config.yaml
encoder_arch: "tc_resnet"
model: "contrastive audio-text model"
dataset: "telephone keypad tones over noise or synthetic speech"
train_examples: 39062
n_mels: 64
hop_length: 160
input: "log_mel"
spec_augment: true
win_length: 512
tokenizer: "word"
vocab_size: 20
loss: "softmax"
embed_dim: 256
encoder_norm: "batchnorm"
encoder_activation: "gelu"
encoder_channel_attention: "se"
encoder_depths: [6, 6, 6]
encoder_kernel_size: 7
encoder_stem: "single"
encoder_widths: [96, 112, 144]
text_encoder_causal: true
text_encoder_width: 192
text_encoder_layers: 6
text_encoder_norm: "layernorm"
text_encoder_norm_position: "pre"
text_encoder_activation: "gelu"
text_encoder_mlp_ratio: 4
text_encoder_head_dim: 48
text_encoder_fused_qkv: true
text_encoder_bias: "all"
text_encoder_qk_norm: false
text_encoder_parallel_block: false
text_encoder_inner_norm: false
text_encoder_drop_path: 0.15
text_encoder_positions: "rope"
init: "small_normal"
residual_init: "none"
optimizer: "muon"
muon_scale: "match_rms_adamw"
learning_rate: 0.0072
momentum: 0.95
nesterov: false
orthogonalizer: "newton_schulz_5"
adamw_lr_other_params: 0.0007
max_grad_norm: 1.0
cautious_weight_decay: true
max_steps: 12100
batch_size: 256
epochs: 79.3
lr_schedule: "wsd"
decay_fraction: 0.4
final_lr_fraction: 0.05
warmup_steps: 240
weight_decay: 0.0
adamw_weight_decay_other_params: 0
Rows from block 11 of the audio encoder of a small contrastive audio-text model, named by matrix and row number. Rows with one number belong to one channel. Each number is 50 + 12 x the weight over its row's rms, rounded and kept within 0 to 99. All counts start at 0.
After each channel's rows are labels from the 100 clips, of 14848, where the channel reaches its highest value: "responds to" is what is common among them; "lies over" is the class under the peak. Only what is clearly more common there than usual is listed. The data: telephone keypad tones over noise or synthetic speech.
# convs0: first width-7 conv (encoder.blocks.11.convs.0.weight, 112x112x7, each kernel summed), inputs 0-55
# convs1: second width-7 conv (encoder.blocks.11.convs.1.weight, 112x112x7, transposed, each kernel summed), outputs 0-55

convs0.32:56 63 22 62 55 53 39 40 41 59 42 81 54 43 46 52 38 41 42 56 42 42 46 57 38 43 50 43 52 33 47 41 50 40 53 48 45 42 20 42 44 51 34 54 58 63 34 73 49 39 66 51 28 37 54 53
convs1.32:57 59 44 50 42 45 61 43 59 43 33 63 25 56 55 44 55 63 51 53 37 49 37 85 67 83 43 33 41 42 59 48 53 31 65 56 54 41 32 53 56 30 47 80 57 55 28 57 40 41 50 57 37 60 42 42
responds to: key "9"; last key: 9; first key: 9; number of keys: 1
lies over: key "9"

convs0.61:50 27 10 66 58 38 53 62 48 49 26 75 50 49 72 28 64 46 55 48 71 51 47 51 32 41 57 49 69 52 65 37 30 35 46 53 56 44 52 42 42 32 53 44 43 55 54 31 51 44 39 68 45 45 64 47
convs1.61:52 43 24 45 38 53 58 48 50 42 37 52 58 45 50 32 47 43 48 99 46 48 51 46 47 50 43 32 50 52 52 54 40 63 62 63 42 42 52 28 42 39 55 61 65 43 50 50 65 50 47 66 48 27 80 38
responds to: key "5"; last key: 5; first key: 5; number of keys: 1
lies over: key "5"

convs0.41:67 46 71 54 52 52 47 51 49 69 54 54 45 24 44 32 58 59 73 66 33 49 33 60 34 35 39 42 44 44 48 31 50 33 39 38 57 55 47 50 53 51 64 43 41 49 56 70 42 71 15 55 57 24 46 46
convs1.41:33 49 57 93 43 42 47 68 28 43 73 54 41 51 47 55 38 79 37 35 54 41 61 41 51 58 62 74 17 60 45 48 61 32 70 51 47 57 37 79 44 42 52 53 41 49 43 39 59 45 42 70 36 46 46 41
responds to: key "6"; first key: 6; last key: 6; number of keys: 2
lies over: key "6"

convs0.90:76 38 54 38 27 43 62 49 36 68 55 29 46 40 31 47 59 49 38 56 63 42 45 34 53 33 32 52 55 55 46 58 50 34 56 48 37 56 53 63 54 45 83 46 45 40 74 34 49 83 49 38 40 58 57 37
convs1.90:40 36 48 28 68 58 63 51 33 33 39 30 49 49 59 50 48 58 34 26 35 43 58 43 34 54 42 51 41 55 55 58 73 51 45 45 28 71 46 38 31 49 57 33 31 42 55 54 52 58 41 47 49 51 75 34
responds to: key "2"; last key: 2; first key: 2; number of keys: 1
lies over: key "2"

convs0.97:52 51 53 22 57 60 54 41 32 49 51 57 41 60 44 50 54 43 68 48 60 32 44 63 69 62 37 69 28 60 58 70 63 38 49 55 46 54 49 42 47 58 62 43 46 53 77 66 47 62 51 60 63 62 42 79
convs1.97:51 49 65 51 53 43 41 65 39 43 39 48 60 42 70 41 43 47 54 66 63 51 77 64 26 34 42 63 48 59 65 37 58 75 70 44 56 38 45 07 46 52 69 53 62 57 48 67 53 46 50 46 39 63 54 38
responds to: key "A"; last key: A; first key: A; number of keys: 1
lies over: key "A"

convs0.94:39 58 53 38 72 50 60 59 37 53 59 47 38 43 40 57 52 57 59 45 46 46 55 55 37 44 50 58 29 29 27 58 63 72 50 43 56 63 40 42 58 62 78 38 71 48 68 90 51 78 45 38 49 36 48 43
convs1.94:35 60 70 46 55 36 55 65 36 40 51 41 24 47 92 41 46 37 47 62 51 29 56 57 54 43 52 53 55 75 41 55 57 59 40 48 50 57 46 58 37 44 59 50 74 47 71 50 52 61 62 46 43 61 63 40
responds to: key "3"; last key: 3; first key: 3; number of keys: 1
lies over: key "3"

convs0.62:20 63 47 58 46 60 56 61 97 58 40 65 88 62 65 55 66 52 60 58 41 62 45 55 45 34 42 48 60 56 56 59 69 37 46 39 68 53 57 34 47 46 49 61 58 67 52 42 52 52 63 51 43 56 66 59
convs1.62:54 40 47 55 57 40 38 44 40 55 41 39 67 67 26 48 44 47 51 70 37 55 31 48 85 40 37 53 30 40 49 59 47 17 38 49 59 61 48 41 42 47 30 63 57 42 43 40 52 42 32 48 58 39 43 59
responds to: number of keys: 1; key "C"; last key: C; first key: C
lies over: key "C"

convs0.59:29 41 52 58 40 49 47 55 22 60 46 62 40 65 51 40 58 46 53 41 43 69 57 32 71 44 42 61 70 28 44 52 54 41 49 38 38 45 78 65 48 53 21 54 58 56 43 45 65 48 51 54 48 48 63 38
convs1.59:45 54 53 74 37 54 52 39 24 66 64 76 33 39 70 57 55 57 62 31 40 67 41 67 28 46 50 59 47 25 40 54 80 41 60 52 38 46 41 65 59 58 28 44 58 55 44 53 63 47 32 51 44 42 40 31
responds to: number of keys: 1; last key: B; first key: B; last key: 5
lies over: key "B"; key "5"

convs0.34:59 33 27 33 41 43 39 35 46 45 42 60 45 36 49 39 61 42 48 52 63 41 50 39 37 48 45 48 50 68 73 44 37 27 43 66 43 55 49 52 47 42 71 52 52 67 62 39 47 44 65 39 43 50 58 53
convs1.34:50 28 40 58 46 61 60 44 51 41 45 43 34 38 42 33 65 27 46 24 30 40 57 36 62 64 49 50 45 50 43 29 57 34 65 46 66 49 46 68 49 67 48 55 40 30 52 45 86 32 54 49 57 55 62 39
responds to: key "2"; first key: 2; last key: 2; number of keys: 1
lies over: key "2"

convs0.80:72 81 51 34 39 39 50 25 51 62 56 52 56 48 38 50 60 46 53 45 22 39 43 45 64 30 38 43 62 68 37 56 68 45 53 58 58 54 45 45 40 53 44 51 46 54 58 67 38 83 63 36 37 46 64 51
convs1.80:42 49 49 49 40 54 45 76 46 41 56 53 65 22 69 62 33 49 46 28 44 43 54 48 54 54 49 43 48 60 54 65 61 55 50 39 33 41 71 44 19 44 59 62 37 41 75 55 49 36 51 46 58 49 47 44
responds to: key "3"; last key: 3; first key: 3
lies over: key "3"

convs0.88:42 69 61 47 40 56 21 51 62 65 41 62 47 45 42 62 47 55 36 47 67 65 42 18 34 55 39 45 44 18 58 53 37 49 49 63 77 49 55 39 54 53 32 75 19 42 37 65 52 38 77 61 55 57 46 39
convs1.88:42 32 43 51 50 52 63 43 68 62 68 48 25 30 57 43 49 65 52 59 47 45 30 41 68 63 73 50 57 36 78 45 36 35 53 39 37 47 53 61 63 45 47 60 53 37 46 76 37 50 71 61 33 56 53 42
responds to: key "9"; first key: 9; last key: 9
lies over: key "9"

convs0.68:46 54 42 40 54 50 61 57 40 60 38 39 65 39 41 46 74 48 92 42 84 36 57 50 58 48 29 73 60 52 49 42 49 17 54 34 37 42 50 45 55 46 58 60 61 46 57 28 45 57 50 55 49 66 52 43
convs1.68:36 42 61 67 45 59 31 40 39 70 43 49 61 43 73 31 36 44 53 59 37 51 48 37 64 64 23 61 48 68 50 44 72 56 53 55 34 38 50 46 30 67 72 59 59 52 54 40 51 50 29 47 45 46 34 24
responds to: key "1"; last key: 1; first key: 1; number of keys: 1
lies over: key "1"

convs0.4:38 44 66 63 53 36 53 44 47 35 51 49 53 56 58 37 41 34 38 49 37 51 57 36 41 65 44 59 30 61 58 74 58 52 54 67 49 67 67 54 61 47 41 48 31 51 44 40 63 41 36 54 57 63 44 48
convs1.4:72 48 73 44 47 70 35 28 31 42 55 60 65 46 36 47 69 58 35 44 56 47 70 39 30 50 42 48 49 47 58 37 64 41 60 46 59 47 38 50 56 50 56 59 39 34 40 53 46 55 73 34 71 44 47 54
responds to: key "1"; first key: 1; last key: 1; number of keys: 1
lies over: key "1"

convs0.6:29 41 10 61 53 59 45 50 30 32 55 68 34 46 38 45 37 53 73 50 55 45 22 57 55 50 45 48 48 28 48 58 53 50 52 58 39 36 50 60 64 54 49 51 53 52 54 38 50 48 46 78 56 36 60 67
convs1.6:66 52 41 61 65 52 41 51 39 55 42 68 56 67 74 51 65 64 60 55 52 57 57 63 47 48 40 49 48 37 50 39 51 61 49 51 31 43 49 63 72 43 49 59 73 60 48 50 64 69 52 49 61 51 51 41
responds to: key "5"; number of keys: 1; last key: 5; first key: 5
lies over: key "5"; key "B"

convs0.27:26 56 61 17 49 66 40 55 44 51 66 59 50 57 55 34 48 49 72 55 61 40 46 39 60 71 53 57 44 75 53 54 79 56 81 54 51 72 63 40 48 56 72 50 56 68 62 55 55 42 47 40 57 58 47 50
convs1.27:48 61 58 42 71 42 50 53 52 45 32 42 58 61 65 65 51 42 55 83 56 32 42 66 49 46 38 51 50 38 51 61 37 65 36 64 56 60 53 44 41 64 52 76 71 40 60 55 52 50 34 62 63 48 35 43
responds to: key "1"; first key: 1; last key: 1; number of keys: 1
lies over: key "1"

convs0.106:48 47 47 19 32 56 71 58 45 63 56 30 41 39 50 41 47 55 43 49 74 58 53 54 29 52 85 63 59 74 28 42 66 70 46 30 46 33 34 56 49 44 58 45 47 50 59 42 44 48 50 40 40 57 52 50
convs1.106:38 47 55 35 74 53 57 27 47 51 44 34 43 46 50 56 35 56 41 39 55 46 45 71 48 36 81 55 54 34 49 38 56 71 51 22 33 53 45 51 47 39 67 49 28 54 51 56 35 45 51 68 41 53 50 57
responds to: key "A"; first key: A; last key: A; number of keys: 1
lies over: key "A"

convs0.20:57 67 44 33 29 50 42 44 33 35 33 48 49 54 23 69 55 56 53 49 83 49 42 57 50 56 36 50 54 35 47 58 60 56 50 52 28 34 42 51 34 59 29 50 44 40 31 62 42 63 64 60 47 52 56 30
convs1.20:53 50 50 51 43 56 56 54 33 34 54 46 49 39 45 51 39 38 34 26 53 58 63 74 38 46 42 46 50 84 29 40 63 45 40 46 47 45 49 47 31 73 94 64 42 48 51 51 56 67 44 57 42 51 48 50
responds to: key "2"; last key: 2; first key: 2
lies over: key "2"

convs0.21:45 74 45 54 52 56 20 46 45 56 34 56 55 44 61 59 54 55 72 31 78 52 41 38 30 14 42 57 35 59 74 60 45 47 52 41 52 44 61 40 50 55 46 57 38 58 35 72 43 43 42 64 38 55 59 45
convs1.21:49 56 55 58 44 59 58 44 61 48 55 57 46 51 53 67 48 81 55 40 44 68 50 91 58 38 51 38 26 56 53 49 69 49 52 55 28 82 50 52 61 77 56 47 48 55 63 55 51 51 62 42 32 19 50 35
responds to: key "6"; last key: 6; first key: 6; number of keys: 1
lies over: key "6"

convs0.72:38 53 29 61 58 47 62 66 63 42 55 64 63 37 34 65 54 64 47 52 38 46 35 75 65 49 75 59 54 32 66 46 57 70 42 59 39 21 67 38 58 45 39 48 42 48 42 67 63 51 61 16 46 52 35 61
convs1.72:43 59 60 47 40 44 46 53 46 34 43 45 50 53 32 52 42 52 42 46 38 68 31 57 59 48 29 26 57 48 50 39 47 37 54 49 81 68 54 68 27 51 34 38 55 62 65 49 42 68 57 64 51 45 53 55
responds to: number of keys: 1; key "0"; last key: 0; first key: 0
lies over: key "0"

convs0.47:39 54 17 31 50 65 53 45 33 67 29 37 51 53 52 72 51 62 48 33 60 54 47 60 42 54 57 41 39 48 49 74 64 53 44 55 37 57 39 56 66 63 71 42 31 52 35 55 53 55 67 42 48 52 48 54
convs1.47:56 34 26 49 69 35 54 50 59 68 33 54 57 48 21 81 45 59 46 31 41 55 72 52 34 44 55 32 48 59 34 53 39 54 52 33 68 58 56 74 41 75 53 46 41 26 62 54 53 54 42 51 45 45 43 55
responds to: number of keys: 1; last key: 3; first key: 3; last key: A
lies over: key "3"; key "A"

convs0.36:38 48 50 45 37 54 47 50 48 66 52 36 64 42 40 49 42 58 73 38 56 45 42 34 36 49 18 54 66 49 51 37 32 51 43 40 75 63 60 34 35 54 47 34 58 50 64 18 71 43 43 68 57 67 54 34
convs1.36:35 62 62 59 54 66 47 44 38 43 37 71 54 54 71 45 42 52 58 58 58 50 57 26 50 36 32 60 50 65 55 51 58 51 55 34 47 32 44 33 32 45 88 51 46 55 43 39 51 53 47 77 42 58 58 40
responds to: number of keys: 1; key "2"; first key: 2; last key: 2
lies over: key "2"; key "1"

convs0.77:56 33 12 52 52 33 41 33 61 50 50 64 70 43 65 46 65 48 56 37 38 51 30 46 57 53 45 48 76 35 51 48 46 52 51 55 59 56 40 47 47 34 51 53 55 47 46 32 67 57 70 63 56 30 60 64
convs1.77:42 48 06 43 55 47 61 64 58 51 38 48 50 59 44 44 67 60 50 71 74 67 55 58 52 37 46 39 49 61 56 48 49 58 51 33 42 35 51 65 55 43 47 52 66 50 31 42 76 51 48 47 51 42 70 58
responds to: key "5"; number of keys: 1; first key: 5; last key: 5
lies over: key "5"; key "8"

convs0.110:44 62 38 28 53 33 45 75 60 60 44 50 53 62 37 53 35 68 50 36 59 52 33 62 61 38 48 42 39 49 69 39 60 50 42 65 59 46 51 34 48 54 50 54 55 50 51 56 29 53 62 31 44 39 30 29
convs1.110:36 48 42 38 42 54 63 65 51 70 39 64 39 61 48 47 45 49 52 82 45 28 43 47 67 45 47 69 41 73 57 63 42 44 45 26 61 67 38 30 32 36 52 33 60 37 71 63 50 27 58 63 33 57 36 54
responds to: key "9"; last key: 9; first key: 9; number of keys: 1
lies over: key "9"

convs0.45:38 35 59 19 61 53 69 52 52 62 37 52 44 42 53 51 41 33 23 57 46 52 59 43 34 54 15 61 48 47 53 58 42 31 59 60 61 44 43 38 43 47 30 73 33 43 48 62 44 43 56 61 51 77 48 49
convs1.45:35 57 58 38 50 40 54 46 63 35 59 55 28 37 61 29 66 45 45 68 54 65 45 45 51 40 34 45 65 49 89 53 30 33 42 47 48 43 47 35 47 46 37 57 84 54 45 78 43 55 66 40 65 52 35 55
responds to: key "7"; last key: 7; number of keys: 1; first key: 7
lies over: key "7"

convs0.17:41 74 56 64 40 38 28 54 44 72 39 53 54 53 51 37 51 45 79 43 56 39 66 59 57 55 71 52 46 41 29 47 56 44 53 57 39 57 35 66 46 57 63 48 59 58 46 48 68 63 26 62 62 55 54 37
convs1.17:54 52 55 59 48 46 36 50 21 52 54 49 51 50 43 46 62 56 51 55 42 45 75 40 41 58 59 64 63 46 47 35 25 69 50 45 59 54 60 43 53 53 63 62 48 55 59 49 50 39 16 56 42 34 61 31
responds to: key "5"; number of keys: 1; last key: 5; first key: 5
lies over: key "5"

convs0.42:34 40 42 84 34 63 44 51 61 56 51 60 36 41 68 50 50 60 56 61 61 42 44 63 34 37 53 61 66 56 44 55 60 63 27 29 37 55 40 36 50 48 56 37 43 41 58 55 56 37 39 64 59 53 66 56
convs1.42:38 60 49 46 54 55 47 58 21 70 49 73 48 57 71 54 49 60 41 58 55 42 64 67 42 44 67 32 43 25 35 59 42 62 50 35 37 52 46 34 65 19 57 42 57 60 59 54 57 52 24 66 53 56 67 33
responds to: key "5"; last key: 5; first key: 5; number of keys: 1
lies over: key "5"

convs0.19:49 55 37 37 37 44 47 63 38 16 27 58 49 34 38 45 47 34 53 60 43 50 40 44 60 50 35 38 57 35 59 17 50 47 41 53 35 52 49 42 60 40 64 28 36 46 54 47 50 59 55 35 32 63 39 53
convs1.19:79 50 47 41 46 53 47 65 55 37 53 41 39 57 55 36 43 49 49 36 62 41 52 46 49 66 44 65 53 57 42 38 60 33 40 26 54 50 54 42 26 65 42 44 53 53 47 57 65 30 71 56 61 72 44 27
responds to: key "4"; last key: 4; first key: 4
lies over: key "4"

convs0.37:40 38 67 65 34 59 28 53 65 59 51 51 64 44 39 47 54 36 73 50 63 56 54 50 76 43 40 51 43 45 25 29 60 41 54 30 58 63 55 74 46 62 48 30 39 52 35 47 56 77 43 52 41 44 35 48
convs1.37:53 52 56 47 65 46 36 39 53 43 53 42 52 51 44 39 47 76 36 40 51 46 67 37 59 65 52 61 26 58 41 58 54 36 41 30 37 51 61 69 32 39 71 54 54 52 70 18 49 50 30 53 38 48 25 37
responds to: key "4"; first key: 4; last key: 4; number of keys: 1
lies over: key "4"

convs0.100:43 56 80 56 53 49 21 62 53 33 41 34 52 58 50 51 60 43 58 39 56 42 52 55 44 41 28 60 52 42 46 31 33 27 58 60 46 42 39 46 44 52 59 57 45 66 48 31 50 63 47 58 51 74 49 18
convs1.100:43 41 53 42 61 53 36 37 43 42 59 65 31 34 49 58 66 44 78 59 44 49 60 36 40 44 50 72 73 56 66 37 51 51 31 56 50 52 69 61 42 66 45 28 30 49 39 55 38 40 74 39 54 47 42 57
responds to: key "1"; first key: 1; last key: 1; number of keys: 1
lies over: key "1"

convs0.85:58 40 59 61 49 53 43 37 37 34 33 45 45 40 58 48 45 49 46 52 57 63 56 51 55 48 62 53 51 53 38 21 60 71 54 39 41 44 65 36 69 30 47 56 39 56 38 42 42 65 36 43 31 46 48 43
convs1.85:63 49 55 44 36 41 57 56 50 50 64 46 46 52 53 62 25 64 23 72 56 31 45 69 46 85 34 57 56 39 21 40 46 36 38 37 58 57 61 39 37 60 38 58 40 61 57 53 49 55 28 35 55 53 50 42
responds to: key "0"
lies over: key "0"; key "*"

convs0.83:35 50 94 58 37 61 52 65 55 57 73 30 58 53 49 39 44 68 66 40 53 26 52 58 54 63 40 56 51 35 45 75 62 50 58 43 45 47 61 62 41 69 44 41 52 47 52 45 55 71 40 66 55 55 44 31
convs1.83:56 37 49 48 47 30 53 41 38 50 62 58 56 46 54 53 49 65 61 45 69 60 76 32 15 47 57 48 45 66 45 36 45 54 33 39 36 55 56 62 44 31 66 63 52 50 62 35 43 58 36 49 60 40 38 31
responds to: number of keys: 1; first key: 4; last key: 4; first key: 5
lies over: key "4"

convs0.82:33 59 22 39 41 51 56 45 31 40 55 66 52 43 42 65 56 53 43 53 76 42 60 61 61 41 43 34 45 50 52 44 52 55 29 54 51 55 42 53 53 51 62 43 46 51 59 80 46 42 59 41 51 50 36 61
convs1.82:54 47 28 56 54 47 75 57 77 45 24 40 34 36 40 38 43 51 53 45 48 49 43 67 61 48 40 29 29 64 37 57 57 36 49 53 49 58 49 66 52 58 57 64 71 48 50 46 62 55 54 75 26 55 40 39
responds to: key "9"; last key: 9; first key: 9; number of keys: 2
lies over: key "9"; key "#"

convs0.84:32 41 35 35 52 63 35 54 66 47 50 45 48 53 69 44 45 64 43 53 60 57 52 49 65 49 34 81 51 58 64 22 52 40 41 69 53 22 33 47 41 54 47 44 56 40 57 49 48 62 48 49 44 61 44 58
convs1.84:42 55 59 47 59 56 42 61 49 69 61 50 44 65 60 36 57 41 48 61 50 48 49 48 39 44 42 58 72 72 79 23 41 12 34 59 64 52 64 42 45 45 47 43 60 62 39 55 30 57 44 45 62 55 35 54
responds to: key "7"; last key: 7; first key: 7; number of keys: 1
lies over: key "7"

convs0.69:52 32 84 38 60 62 48 48 64 46 76 59 52 43 66 36 43 51 53 48 68 42 56 42 20 62 56 58 49 45 56 50 52 56 40 51 54 51 47 34 42 35 55 52 55 45 59 46 54 49 40 52 44 56 51 58
convs1.69:40 50 51 39 63 44 59 42 33 40 51 51 54 63 76 43 45 28 53 62 42 27 50 74 54 54 51 49 67 39 41 48 51 56 53 53 51 67 35 34 51 61 66 63 47 53 41 47 48 61 33 43 68 49 38 46
responds to: key "1"; number of keys: 1; first key: 1; last key: 1
lies over: key "1"; key "*"

convs0.99:45 44 53 57 39 59 55 45 51 56 47 63 45 63 41 64 39 62 50 74 57 53 30 63 56 51 49 69 58 24 80 49 73 52 41 76 49 51 60 47 60 38 44 53 34 67 21 41 61 38 57 56 48 45 56 57
convs1.99:47 46 38 48 42 42 57 58 53 41 53 47 40 65 50 55 65 44 44 38 50 30 41 63 56 27 44 58 41 53 49 56 34 39 65 25 65 54 40 50 50 57 35 42 36 42 56 56 58 32 43 74 44 55 45 30
responds to: key "C"; last key: C; first key: C; number of keys: 1
lies over: key "C"

convs0.71:50 41 58 83 45 30 49 72 46 37 44 76 47 59 23 55 51 58 36 45 67 64 39 63 55 60 34 61 63 32 35 60 34 39 41 42 48 32 39 76 43 44 28 53 47 47 44 47 58 45 57 50 67 60 47 63
convs1.71:41 56 47 64 34 71 49 43 44 45 59 73 47 41 37 53 52 51 45 58 53 66 44 67 63 46 39 62 49 18 31 53 73 48 39 36 29 52 61 55 59 59 30 72 53 73 58 72 76 53 60 70 57 34 46 44
responds to: key "4"; first key: 4; last key: 4; number of keys: 1
lies over: key "4"

convs0.29:40 58 41 45 50 43 44 53 47 43 68 57 32 37 57 46 60 58 37 80 43 49 40 43 47 35 49 42 57 45 37 77 47 54 89 52 49 63 45 71 34 43 76 45 36 32 37 45 43 43 37 58 35 69 76 64
convs1.29:39 40 23 68 46 42 61 41 38 67 30 40 47 49 37 35 52 41 57 16 54 54 65 54 41 58 68 36 45 51 31 56 52 60 45 55 52 58 50 62 61 58 57 37 47 35 52 63 36 58 48 56 46 46 49 55
responds to: key "3"; number of keys: 1; last key: 3; first key: 3
lies over: key "3"

convs0.43:41 59 74 74 42 56 50 57 35 57 57 74 53 49 45 32 40 60 47 75 44 59 42 26 71 65 64 46 61 53 26 43 63 34 89 48 49 44 73 47 44 38 24 50 48 41 40 50 43 36 40 57 36 56 65 45
convs1.43:51 59 38 59 20 55 50 47 27 48 40 63 56 40 28 50 42 54 50 52 40 45 57 73 36 43 62 63 47 40 40 61 62 44 26 70 38 63 32 71 52 63 39 32 58 68 59 67 47 45 41 48 54 54 69 20
responds to: key "4"; number of keys: 1; first key: 4; last key: 4
lies over: key "4"

convs0.66:25 42 29 52 51 35 52 58 51 41 81 56 41 59 43 64 44 60 47 48 45 46 48 51 58 26 57 66 58 50 58 65 59 58 43 52 48 37 54 50 46 65 56 44 43 27 49 52 43 58 50 60 45 57 36 53
convs1.66:64 44 31 48 59 48 48 27 67 54 38 35 55 59 42 75 50 50 44 52 49 54 55 68 53 48 45 30 56 21 57 35 48 55 49 41 44 58 50 64 46 36 47 42 66 39 32 36 51 80 52 51 46 55 41 57
responds to: key "8"; first key: 8; last key: 8
lies over: key "8"; key "0"

convs0.25:39 61 47 44 33 47 84 57 69 50 60 53 48 55 43 38 61 52 27 66 43 37 38 59 47 70 41 46 55 74 55 37 45 58 43 41 61 54 48 49 50 56 82 46 52 58 62 42 46 43 31 40 40 43 67 38
convs1.25:51 42 22 23 42 42 40 58 51 43 31 51 53 39 41 69 43 47 59 48 55 42 46 28 52 11 62 62 45 47 66 67 57 46 59 59 24 66 36 53 53 40 52 42 41 41 61 72 55 40 44 58 49 50 53 48
responds to: key "A"; first key: A; last key: A; number of keys: 1
lies over: key "A"; key "C"

convs0.93:36 57 58 52 54 44 52 57 55 50 73 37 32 47 38 61 52 53 51 36 32 46 60 51 70 42 36 41 61 60 67 47 52 45 57 59 50 53 78 50 36 55 64 44 54 63 39 48 48 40 40 31 49 70 35 44
convs1.93:51 53 42 42 51 44 38 38 63 47 31 60 38 40 56 61 42 39 61 56 52 59 47 34 63 44 26 61 45 35 75 28 51 24 40 65 68 71 53 33 51 37 39 42 50 51 60 41 32 44 45 34 43 44 45 48
responds to: key "9"; number of keys: 1; first key: 9; last key: 9
lies over: key "9"; key "8"

convs0.108:73 66 56 67 58 57 65 49 61 47 62 69 46 58 70 56 55 56 72 47 52 66 40 53 51 49 46 48 85 55 72 58 59 73 66 77 54 58 56 55 59 39 67 51 65 49 43 59 50 68 51 58 34 42 73 58
convs1.108:52 07 43 52 46 34 35 53 48 61 45 62 59 50 58 38 65 50 49 59 51 70 37 60 66 42 40 77 44 53 54 67 34 35 59 24 47 68 60 56 50 48 55 41 62 60 62 71 53 35 37 56 36 73 53 42
responds to: key "B"; number of keys: 1; last key: B; first key: B
lies over: key "B"

convs0.102:65 57 48 65 43 48 53 46 71 55 60 50 47 74 31 59 69 54 43 48 33 65 54 56 48 69 47 42 43 37 67 74 66 66 64 65 49 41 42 60 53 28 21 58 48 32 44 34 52 25 36 55 31 60 60 58
convs1.102:26 42 37 76 46 48 52 37 65 58 30 53 72 46 47 58 46 45 45 72 39 52 54 55 55 54 61 41 59 43 52 43 28 27 44 58 68 73 42 59 57 58 43 42 60 62 35 62 40 52 57 70 39 42 31 44
responds to: key "C"; number of keys: 1; last key: C; first key: C
lies over: key "C"